config.toml
vocab_size = 217
width = 384
activation = "gelu"
fused_qkv = false
kv_group_size = 2
positions = "learned"
tie_embeddings = true
eps = 1e-10
cautious_weight_decay = true
final_lr_fraction = 0.05
warmup_steps = 310
Rows from block 2 of a small autoregressive pixel model, named by matrix and row number. Rows with one number belong to one neuron. Each number is 128 + 32 x the weight over its row's rms, rounded and kept within 0 to 255. All counts start at 0. Numbers have three digits each.
Before each neuron's rows are labels from the 100 images, of 14976, where the neuron reaches its highest value: "top examples" is what is common among them. Only what is clearly more common there than usual is listed. The data: numbers of one to four digits printed on busy colour backdrops.
# fc1: MLP up (model.blocks.2.mlp.fc1.weight, 1536x384), inputs 128-255
# fc2: MLP down (model.blocks.2.mlp.fc2.weight, 384x1536, transposed), outputs 128-255

top examples: white ink; red ink
fc1.127:131143097141161102080101133127084051082168068119094123097123102120135151134135162098206152124124113094172133146156079140149164153158147120126162091103142063127140107169129117125143141098169142098105109128138109150042129179202107162116191109112109137165120150151052138132130171139127133156093100101159123145107163112067171118119138166161156125086129158083108095135080126124081120185115
fc2.127:164124152136154113107145093057138067129144188131114145155110096123192134158170130141134155168119163089096131119125119143159075150108152142146070143144097125139139136069112141103194117099098171146191178102131092075093141133133161119186120112129147096098130102164134140112149103144191142115125121167161140161096043126161141165049110113178097145110106158110133201155133123077151127115156

top examples: black ink
fc1.756:097058086167150084074158176157158135124143127136158044104092104117107181175101160133107144137085152163190135108085188069131157152103102164168107119164138197180047091101154074143085125104146091153158051066166135156134142121199157116139116105132133103163164062160147118115124081132110096138158131117046134105136117103112078128153130139094162061118067094134160129132120135139177170089173
fc2.756:135131118129124122154116071169151129130158139140091157155167097114165181105094090080072079155111105149099159122114116159093128129085119166120111146141128071070189110142085110083093102122083140124136195085097133093073094076093128154126146074141134085120163138153112117098132146127155089100181129137163074127127135046153135098087170156150115151126177128132159142098120139142133094099132

top examples: on a plate
fc1.663:100102148152117110099113124135036194161121148092087117184189155184104121138141138137154180134116138132112139184164123121124091147147097139134178150163152187160110100063082125163140237065140039134135091092149086133186124144104117099154150123130113144188092153131052137076075128178085131083186195115149114098097152161218065137163113058169122095123119186132138142145126101155128128103157
fc2.663:124158176126143124122127117114066217190090132086148105131115141164180095161130112144178150120151099174122121164221148096130149088163143102120130100124136140159137167114182128107136147091159193129154060173150133163148150120107145101108098146135133164130130139097132094139130075135106132089084119153133168151237143095155167145129075148118154100114089122126069152143137111115064104132114

top examples: black ink; length: one; first digit: 7
fc1.224:157163170146154102126115181133131145151038083062105121114104097109167100145120136149114162069165128083125140081142110155130078123194123089115116144143150126145084125143114092130117186123218012122167144155178101156149146165086145120057127116108102139170133107132109146144137181130105165163153108114081149102094147122173131151136174107135119123120158152149117139178127189097116154163117
fc2.224:124079174158126156113080136102103202143104094110161085088115132149117109203140081096078143103143149114188152114181132182127155150139111093120091173154146199192130089186169089157119148100142168117157076188149124229157103110168090078135141135152147166127178111078191128167107128132071154151112150105142154124172193123112149107102123124087093102131143106162097115166168143136103154127147

top examples: white ink; pink ink
fc1.592:128104103094229123109129176099129138126109109167115154139127093116098087108157198102059128107075111127187170150085140107190141109086091073022106088172121119141081103194103111142109116164153107190113165136155142089100178151186137104173147079091143132147155112126081132097153129126096165152095124116156124126122185181124108123134120109056126141139129142142125142132107113152122122170168
fc2.592:143090130125063090091179174164144079094180122106170133122142083089170061205181186125166072119125180163143138144098174047159096110130139074135108094083121095092113118133102106111110171154149104153116144138142077141131174167137103156116106129167141142142119156125056123174139172129098144105108118122128114139125103135128121140101125152114130156118143136104133149156100119106124172170131

top examples: bold; yellow ink
fc1.385:130046109109206141135114127182112128108192130080146094077096170106069104103155156190144107157131105142143123119124115166120123171137106136102116170148148155092159139093149099122132121101147154110120086135126102141126118144136145100134137105096100144119162123152128127154202141123090154121071144079077160124116127055159120102147063130177144109137153148070125128113073140144145132134112
fc2.385:171153127090170144190143109140141146091077016123069164116122094130197187130142156165190117091167153147113151119084116103163154124172198120170131108068157115106142149137157175070140087156122102173177137164127129128120141139089066111106124110194107107097141162133080121126095158123111111107120099189169152149141115086124191118148140190073172163122157132057087110143055153151099098150131

top examples: black ink
fc1.160:123125104136112128115106173149116063157175107126112116102142127153115149100144123100155136142109082073151112146197133191125113167100164118150148159185068199141169089137146142142133128157130075139185127141173119178152121072128149147128099119134128112106120120093141149144133170154072123154094119127085072144088121175127135128138144067061135160165077162120092096136110173161124144195125
fc2.160:147054163122119161184098171164151110128140121124027124146130112121178179122167127117143112127102209127117158143077095157131151149115140090194127086119129062132121131108133141168122143098118132121085143196138125184166142148150103096114084133165147059131157145143130114086124119130105116085114118150115129113097129201135130145162112100123093145185187127108120135136093134134104117178162

top examples: orange ink; the digit 4; last digit: 4
fc1.549:150109050097132115084057108132130142139088157153190142145125092133150079131094086121132145144124164117112137125113132106161144145087173134145102108168155152102108120125114130099097093143128160104132151173113135071123111142091119126135087128148246159136124128165095104153144151102122167095146156178155105141121083092141113148136172146178079185119125145086121142107207104128149161130132
fc2.549:130120136177122116081142083116044167082159162122165132129118089152129114151137126115212127118136167144129151065158104099130188106150134117163203036125167116140109165132135124161107138111084132112073149167130172186165082116173113142148122176125154086112125101134148176087149156130047114102104126096077156112144172121143161088136121120069119111134074143120135180133094150155102116077105

top examples: on a plate
fc1.214:107166118152152085065135182147147129162118127133177074143097109146126173125172155129120105118067194093167151146087150138138090120113150138158147120124100192159118068100092101114094127164151130094176108128135158123097137130180153109134097154112157139123172197142121108129105078163096152132136112096144196099121074163200132113139160019108138089136113139134143134127177151121172137110151
fc2.214:146148125118153162122128088161161095134145168122166185143147105121136156119129161119097082135139149172112170038090099103147130105129190154165145117131106088102123200118091154109106102182068151137109214084067101121109128067110134147119104095135125071085139089164117152127128156141127106138133147137138151109108142104167113145106164172103139188132167132139159151082080138172133096142127

top examples: on a plate
fc1.20:110160131132186090121140166194079162098139110099120079144094122109139136172122172136166142103133124123160109166112143106144093146097074113145140094127182132195088135082098105107098187156200094095149147123140085096135159141187157121140194185078145160170157098063056153095150080124147169128158120144177204108095120105181134128144087111184145103152134123078206086125155089158159121109174
fc2.20:135160067063181155187157131099135109103198160179136109102112171089165112109129168120125098114158112095075115161144133093082134121103104097103130095117139114086105134144137148140141164089169094102145115106119152062130123112163080125169143199127099103140152096075135112130065133109137173113110099139171117164131031073101157177192091132198175091128145102195157137122117097105149106141135

top examples: white ink; yellow ink
fc1.342:166091137114107128122140175176148070124191117141140181091096127134144122126200174228086124098125089118128130084087104108108162142109155035169098152158131183138141090087067121089154135122128130149145136155099126155174151060130102138142127154131167162108124084163162043106141124105146125153076152117065181126111113100131082134142085143091185110072155168136108121124155104146163089088114
fc2.342:132138136149144098089112143094155112126068092138128143121076128175178097092181101169146119181158123157201130131154141085052124103111123083129149105130095126135101136146042117097168102138112135119139100146104150169132202064111102124163115150153168114156115079137163098156134131099129121105124137112119084087056143039144112137128040148093156122098126154113092085136150124167169123134113

top examples: bold; length: one; red ink
fc1.646:048074190208090091080121160148163149127101079063117107101102111152082093192147102116086165164112195153143109132086105154139135167148107158165147066122136093170090081143122152086072147158155160120125100121112132098151096162163181129107148107138136138161155066183120202085107108161112164139111138112077157086166155190173163077161144088077057091106102138155158138103134143093141133153093
fc2.646:126139136095084107126111089180123128168160156131166164171164117150114142117131137112166163119110088175095132113119126120111083078119184200173139127178078106096092133103086159153121077098077118113120156077096108059181159117160157119142075141121068033139146151147162107106153190144128119136165079095145105136108054146139076174127149183175138162102106097120196128102143113107148120152101

top examples: bold; length: two; purple ink
fc1.560:107151123115180135081121186116122128191097118055205095167163132144132149065114126090161152113136122172104168100157110055150109137086165105155137068133204106152118135147144112190137111156104170130151105124168129092095122147144183119101175112164109140149124134156103135118146098134103178143152164137086148138233112102147168140139182134160076142131131138106182130099121119073144147201118
fc2.560:140124138114104137190072098099116152098096129090174085161096128136159164176124073144126174143130134155140151118151091139148076102112219117147177128118207104106117139066149154178073141119159127130089128158143150126091036155222096158114180135116195137085148142129164148175107174142144178145086109091129120076132110106181152133122123120119135093103081091135120144142194107119146157105156

top examples: white ink; grey ink
fc1.201:134161107137130167152142140117131131075200182112117059132196131103114174097170140097059139123137125147137133156106133104124111181100055132066154134124100118097120116163153146134132132176148114119106171137163103176088108086206110139095206076150179109122119119087117083074092153136126107151138138117090157147102126174132144131177143092096090140106112120122132117127138112168128150155093
fc2.201:103132126123164076108178192122107165141132166084131125172120117184140143110209173112142120162141187144107112123119165097081087099117157160075189114150072128153123115093091107143107152140119061118151162171140115101121141183094171181092180151169097123148153093144091119117132109129164195058118133165129134115123103138159089090141121159181112124094083065117166161167138153180170158121110

top examples: on a plate; teal ink
fc1.606:091154120189070148149165075184087176150127117131111182092165140136150114127128100140104164124155071156174162101109148114173118134183129108110094130122095106090147133130134099133051150135160114188148147086107138117152138149157128070122162126134137135124151152113168114112088063123154131159129203110113105158166106110143124095157080158164142134169174172093127099138121085098074108117115
fc2.606:093116143157103131108089102135112099101146087126177140105132136100165127148162131113125107178116160142163139114056141130176076160063131147135136128133179147137110113079097131131080116163118077096107096161135140139164119173133130082170142097159160090130114148193165155075118104120105140128124154055147060106079102179158135083168176108054136103145099148134116110162112081142100245179126

top examples: on a plate
fc1.152:174158144199121090152125170121137130167088190093161160071113112127108096152081149124106143144105148091197142094126164116171108167142092094117081173162149149115067106147117096156109167138149104134182182125128120166106144086178140101096141133184124157121126108126147094156165141108129175142163106137134116098155128147166098132118112107101121182125105148202138121141106146197146138179123
fc2.152:159137129148132185152125151153147177127115130136097134123116123098141120088134128125111157134158180142123168108139074135159171198145130108159091066143124154134095080172118117118098144129123146145149134158117119202114108167079121108121133158176099106097137067094112116183125140138123079058075138211110149118115172126135141098082112069084098157164091121144117166166136111172054134204154

top examples: bold
fc1.290:101141144149230137141118200176091115129102114103173128105181161056122106118073099117128136087158084147101144139060105106141132170093095109125112166092145168141111127137088113178088157114185146119103104173114080155112116101118138127040139088126118138147122105171100149122097095095161143125107131131164146160142121145164118086159107129161137118113152075121151068083117178151162161127094
fc2.290:171128070120133049130138138101141124048082152143144121135151133157122133096136121060110070110075102167185144115118113118129096113124148144133162154101099156114135033113178151169119109173114136106087125152129154059122147146110143154158128140178160191135133075156098099113080149162127147146141129101149132129082106093153111128112161124173127135186170174108126092155121129120142161185082

top examples: white ink; first digit: 2
fc1.746:168160163172173133054117127160125084153131084120171112108105089131153132182098143129143078071138074139159142097154039139139145099132155078136091071124154142138116130087093092150127160103127140110122107125155113136110117168145070183115126135145110128130147120191081112179116087111105174104078133118219158153161063131145097121146136118160096132148176133071153100145150084147125132149142
fc2.746:094132183160115156078169130188156137173147144121077118136139124157163108125148155136081155109058136190090135137111095097067075099091142179132149016147077176120127107145095125110129099111109124141072154142130123104163132101100159172117099124125115101113149071174151102112068099153120083083126130128103153142110149180125088113150157085150132120137084148166210184107168130113170119155105

top examples: orange ink
fc1.443:133168118151133113107101145119106110100127125033156099186181099142169121052128191096149145142205121140123143131115170100130087153112127131144093184121074121138133101115089102168190128156138157063114096100177168196085134128082158157143117100146140115117174112138142121116143138163127105141169110108109099131103108109189170136136095099071124173126108094132108161109158134126216182113091
fc2.443:183148148108188103142101105115106148093081099111066108150106142112158116176112130134101137128120126167151145141141128109082101148100120173085067076136103158135114164133101129139143119065117128152107126200163190167165123177114128177114152121133193123161108120071150157140114102119106053127178112106151140143161123130161171147104103155161135143131091026149132115128149109170108130066129

top examples: on a plate
fc1.400:087127159143072105096087110169120123175141114123146123126068174081124087114085149123102091148114095125145130062124099065180088133094116113132127121120211131129127119192092129100135150121141120113156083057121167118117115130109149195145138192156121199162136118139094063160145102135157144160065149079148066130167117124131129117131125127174134150119078155101160124134085086062165152177087
fc2.400:128114112131085136047141186133187089121139113155115163121106089131121125109161197146067070116108113150146140086111140078153028125088176155053172125091112120080131152139107089133060152199136187126143114130100132169138164131095160122106149095169111096188164114125115101174182124118120094125077140116144161118160153091153126123132127142115130167145157124142141112095085150137155163181102

top examples: purple ink
fc1.440:124111158092128188103141077151100134186149073070131129130196160092031093087038125162068119159108051076103113106172134138152117169108094126065135185158133173164136155134142149150137119138101087111138159084144139104116141116169150061124112153077170111161123064150199123083152095168172129140147182104105129115146089138191086094148075121154143102138177150118178103141136158190128130163060
fc2.440:125118105129137108094183117100148129144126104133139121127131132156167117052191134133178173105152181169152134155160134117118152119147126174151139026105087138101130125123146130074131098082087103090101125105120146154147105108070113138110095152138120111093133102136132119068113131130126066152078137144132168171079217165070134133084147122152114135139106202122142211133134176096098135068137

top examples: on a plate
fc1.435:141039159122078099111069072202122105115169093117116132124147183195194073116099105164132142177114073078081128119125000107109190122101143114146119095188140099100111124173092161112122087176113102106075125131107147112164112148099125105085138137128152186153123071100164086096122042149154175126064184103109089163117146077103114151173068154132168120110148141110078087118119077097121167131122
fc2.435:138115129105136144154162133147180100091112186215085141107054156098110143110102163087100120143122113157141147147120121152068098137165148116110147092117038095059116139109078091070107149136176146096139133122120135149165136052113148129178165124157163164127137102112136192117119121114120128133113126130100083114047104118181175144178133076091172135163159099114130131090143147116115191176149